{
  "image_size": 64,
  "horizontal_flip": false,
  "encoder_norm_position": "sandwich",
  "encoder_bias": "none",
  "encoder_parallel_block": false,
  "encoder_drop_path": 0.1,
  "text_encoder_causal": false,
  "text_encoder_layers": 6,
  "text_encoder_norm": "layernorm",
  "lr": 0.0041,
  "nesterov": true,
  "adamw_weight_decay_other_params": 0.01
}
Rows from block 5 of the image encoder of a small contrastive image-text model, named by matrix and row number. Rows with one number within an expert belong to one neuron, the router's apart. Each number is 500 + 50 x the weight over its row's rms, rounded and kept within 0 to 999. All counts start at 0. Numbers have three digits each.
After each expert's rows are labels from the 100 images, of 14848, where the router gives the expert most weight on average: "top examples" is what is common among them. Only what is clearly more common there than usual is listed. The data: drawn branching plants.
# router: slot weights (encoder.blocks.5.mlp.router.weight, 32x96, trained with AdamW), inputs 0-95
# gate: expert gate (encoder.blocks.5.mlp.gate, 16x16x96), inputs 0-95
# up: expert up (encoder.blocks.5.mlp.up, 16x16x96), inputs 0-95
# down: expert down (encoder.blocks.5.mlp.down, 16x96x16, transposed), outputs 0-95

# expert 1
router.2:481461562543511424418519532526457473474525440491496490471490495489418483407609486502495582507468380592529476573435467514457540520548513426397480522575601459514454561528498495406509419522535521443499496514483450630444453520502442438568443532467477582565535503509561495489474443427497472503
router.3:527464552550495449462522535526471487477509428497480479440522533487446474444592505470482569516481385556531505583435488470448551529552498408352482527568594462513469528521477462416530420539519525452500504495443451627433420547508444446538451548443483609578568518507547506474497457439484470510
gate.0:485574474457607524504571454585391504505497573482498508424513601501486502539484494617373502426504495557487595513450526494547544497456550502482540435499519520456567377494425516492520507536539401527451425468478487480452534512436511491499526581538520587571537462461449553493524430473571492470
up.0:456578449461571545495563485562370492546521559487493503426490585535467511544525510604370498437497502560481588487464516503559580517473537525484548418520519540476559399508430482497522515530560417486466444471481469486462557518425533517524520575566549578566531425470457566473527419485550503442
down.0:434521473424395523475607412497492481528503543532632556576573498471465441473527467470540579501474459443535488485543447502431499482526483483487469479490378473493560500488532476494510478486436556418489489495550526519612458516496504491568558482531476440534521518667493559520485566437399533442
top examples: two-way forks; green leaves; wide

# expert 2
router.4:459482540480580443573461519497598386456471459520442500503509460471557482533443605488462456564552535475466583436468613564521430569472550476554539569461506562548549538419483526553521557531466494443518545505530575507500557485542533497420473498471424422430585512554439509402507498511574467487
router.5:514492555488547467550464536528586427460460465529445523523523494516559468563504591504488461548579564469477593489507605573524497586494541483591564584464489592500526543414538544549544561503490498439510539489521586482519558489546545453439471495508410418448563556515391542398489459521577477493
gate.0:416520418592501546549512542567498513512582545370490430504458496478457560468482473474451528497430386490546476480608519449432463473538457571481415467569601450474513537511512444467507507497484566469471552454521417453527456479493517532588559525409479463519573446435462528450399503452476512495
up.0:544461463478546442404438547514495472483503520439479464538482450371526375572462535495515537535530448574508595485491482514511492483523449423477567479564542498466491556484414528571560462547538554459501570523594474548486543494573480408555442447581542569519456505571544487472592445524550509416
down.0:527462445600615479540497501511449573396517467530493580588462453430532471452486467575464503462539494506604532553492378418493505504427502518547563542488563549523474496524398587499500543489521553540525581524510493485456392391471451510410476440517472455525475518487530518548427511490452509461
top examples: bare; two-way forks; night

# expert 6
router.12:433491559567564425444504553474447484421454456514459425455486429488483477478555504551425523457573537553487567447465539484475525586532577491377544546568575554489485564414547523547514453520625506453468485573448500551454472439451457435511448562478537514508500504553518553434529447573442563507
router.13:416505562565567422457496527492420471448474439496493453467473440444492476472560467537444530441530531578522583460481516433455528566540558500397539529566581560496490541399520511553498459524621525447441503554451478572449452445461466461519426575477559515481491496563546577466544431581469561485
gate.0:570462564548467472467419552476549490405516483454577550526486506509590535408428557436612418514512454492500451475463503548451504396428422425547546561469600557542480459567424592454463480551467550411533497528604497564491480527441519495463506491502489529492504546461485444468474512503518429530
up.0:516524504466483463466476526424506519423494415446568525527452507491542541472494578399665512598510491371522425468501491540458498463450424465464556526519551489566445538478463525452449485530458562383511563446630543500515448503420476426525550500433524497544489494530506456445456481464482471487
down.0:469511453508474536552487483574509506617626528468494522520475515502532535542401434481478547534395482469509434557475406547486579442440428586466487418596515486487551503497493433516535554507550571548442522481544492365479572525532498505566449511385478480467494484560570446457530460491479540470
top examples: narrow; bare

# expert 13
router.26:535458484480486581476509581495507451461502516522431452387459496535551492473573563510523437569414473580477539521448542535521484543527382548467540476587570629572479525498462507444474496557451466451508461467441555592472550564519431475499450421575541477502441464521498573401434449487510458534
router.27:548463473487505561448503542500461427467490482536418428371464507530580481467553560509459449561474496587478540557468555511545483520542399588480556464590574612515473520532512497500506520523458485475501451493411530593441583583522411473521445467571557524518401489511501517403480434511553507495
gate.0:487508620445485585553417505579533438601547549573519451537505487551449537543496522515371478514515517470488562518424496463534490564542515420476484453463462503456455430519481453494516466528576416604609497502438456493514570563512524541462534545543420553487521585514568447564528467430534488516
up.0:578476617469516519510451576482550455525456490554568458497556412572455493501451714524479486549497525545468538473447503491524512595546496466440498408490533530516529447466470496481438472527504394515564481549457573527486574485521496554419496546557437505512500553543470556510540489428500422544
down.0:595463544513601562508467504537507528582517493464490565505444524478497505494579433412553536466455514491500485511480462500531418500539504474528566520430516480530412488564531502445381414488477496656458509479429523491448510507498438529439439473474444516404481493405520594534495572468550393560
top examples: night; three-way forks; wide; foliage: pink blossoms

# expert 7
router.14:484479489515520541552509551545583389540499544569503466520468518509446481504582434423525534591394464526516518492525557525459457469499418532522406545539559524520412483582501375405460544540417460429587480455529547436540454476575508559473550463464470476469493454471511496559468527474609525550
router.15:468465484490502532536499562585547374574525484581480420525470525519502477472607459427512514585402460473494522471536576555486472472476440534511416565537529544493386507495492409440485537495397475418585457479512509434533499512544553532511566482494437505443469450465520476556487469455629537547
gate.0:566514516470436478495591444585433536476494527432503495490526524462570562512450457534483519412540433518557514517488490479428672515417431464400470483572536545493447508519477606491406405543580566413500516484531490510418513510429504493574520506472516502527470458475564513505490400504476452486
up.0:418455471457555529523412549420552493485503491569502491505469480531435443485518535451496437575467546444429448480458495491560337494550567517595555564438483445495529502467556413492565549471423504610469464524485486498591477481554498475443460485550470489468519596501453504480538606480520585542
down.0:570465522535477456430513517574371501505464526477531480447502506498505511487496471473535494382569496453484450569475522568505585444453450448393458413545552473606535498497456558431445423528642525542509518474618554485441508535503474429520485543455516589546494486482539557460580473482541510498
top examples: night; pink blossoms; two-way forks

# expert 14
router.28:545454545421433495517453464478576527507493579613477489588468464520468429522538520494478492532524526445472447543471493453510421508577559434534390511486484570582521394541548424527470485409480386580512540488462549481542566505592478602432497505514462424592497496564485453530524521481481528512
router.29:538497533402455525527453477472558509474469566590467520605504435525463444563498530529507462563524543463426455552481538510500428506558545422551411473501430554561543409537514455511476469419456399572525570476492551474533555519584458569395505518551463456617492521543487480552569542474503569499
gate.1:428594547549619536556518512449531434484557515487484537500479529502414455428477509497393398466453495475452525487485555584605408492510423507484574449479475520471463534417531611527491443473522454445496519518395506479516552526509503503530523460434544497412515493531409560498546428449565464455
up.1:437601476564549562568501550479518453516616509463544500573514554520436424448480480489396399495430457453459462458535554586570457451535420528507546417504492497435513506490515592530468480479512452456514512518405533464519553482522521592499573481528476447420529527538406569515566466459529512424
down.1:493479469457555476618490555540482506473422528504576480492418507533522479419513489404455518453554494469494483500520459515567526385519497478580440446426446496474387544578520473524502465429578538636437489495477604530478485536480496477514485511462527498572481462489560494568462570352496459525
top examples: wide; red berries; autumn leaves

# expert 3
router.6:461516521524622544567499486529542412545531524533465478416451427473452539457438584530464484500542564455452484434402438597561396567480450431569516450498415457489537502491522496553578569584522513535499488518564539505532477571512571565516478512518410436424498531551501498426538506515555438501
router.7:466503520564600542584515479552512420579565549559497460417426448467449487451462541492473516473525555468477519421429454577546411562494423456592501456519419471487549524481501468528597557589513470482499500524582491500550520528505558571555468481516431433375499543537527521452525479494580429530
gate.0:392482458498498462506494602461524535535589552470514466532440443523464571448499573498513425494521528472500467413553495451496443453498498512595504476468493462461539524416535455474532672500477541560503491473523470420545420438554579577471481556493503489538462490422557606524629509536509522496
up.0:545528503490484479569537438528557548510538458596498618444467575503504486508440507514555554514485491489621410532616474506449576526525459545457464485503528513507444493533522486543544520436452572622469416462411509489500479446469423495507522446479434549499432435452548476638525567479486493436
down.0:465506467480478549409535439572446504525467573534517470463483456561503445412482543517434440505506537524488595471568480517527531514591569491483515568513451503458596462483529515483516625474425425505522569499492504512546469518503512517570488485609404460488555606551472530475548473414413603412
top examples: two-way forks; narrow; pink blossoms

# expert 11
router.22:464510598536505496526510503509519394518552481467507407472418446467463475395450513479475519522487436512547521445396472583468539500572480477455516483592546509446508533459573542463529478598589496456541564587398415551510469473546492499563432545482448494424528529501553454573524422501533570424
router.23:488529590555490490497509496535519421528552467499523447475382457477466493386479487508475532515484409515563488434391479546445523528559461479495496527599552458421492522459586553484491443591586488430530555572435389550525485493504510504577416538484444490456496536524544480581493420501548577435
gate.0:511485541516480443519475411474539559469462487494473532525518531465573554484431498494605558441524406471576456484445525485387481501468484454477499527445525489564434605491537489520575426564607611433453491508519483529416483440466496470527452569405537556488515421468560456539520567578526415529
up.0:490430509531572473499452418494483546485451531463525553552518513495576564470493528479620558409497420485560449474475511487413466476489435457520493465410523460569417596464524503501515480528617574502462460469568474531439470472452525431546481565439545599495508411446499523544520579532543413578
down.0:386545433516511467527567502592444472523492540460549481499469523522499534522466526464443517544529488436471474535518507500447689449527449479500507531572512615369452421442525521574477571516443503493418527509556508519592532532498542518576450502454486446515525505515549549473506477498453608418
top examples: two-way forks; spreading; narrow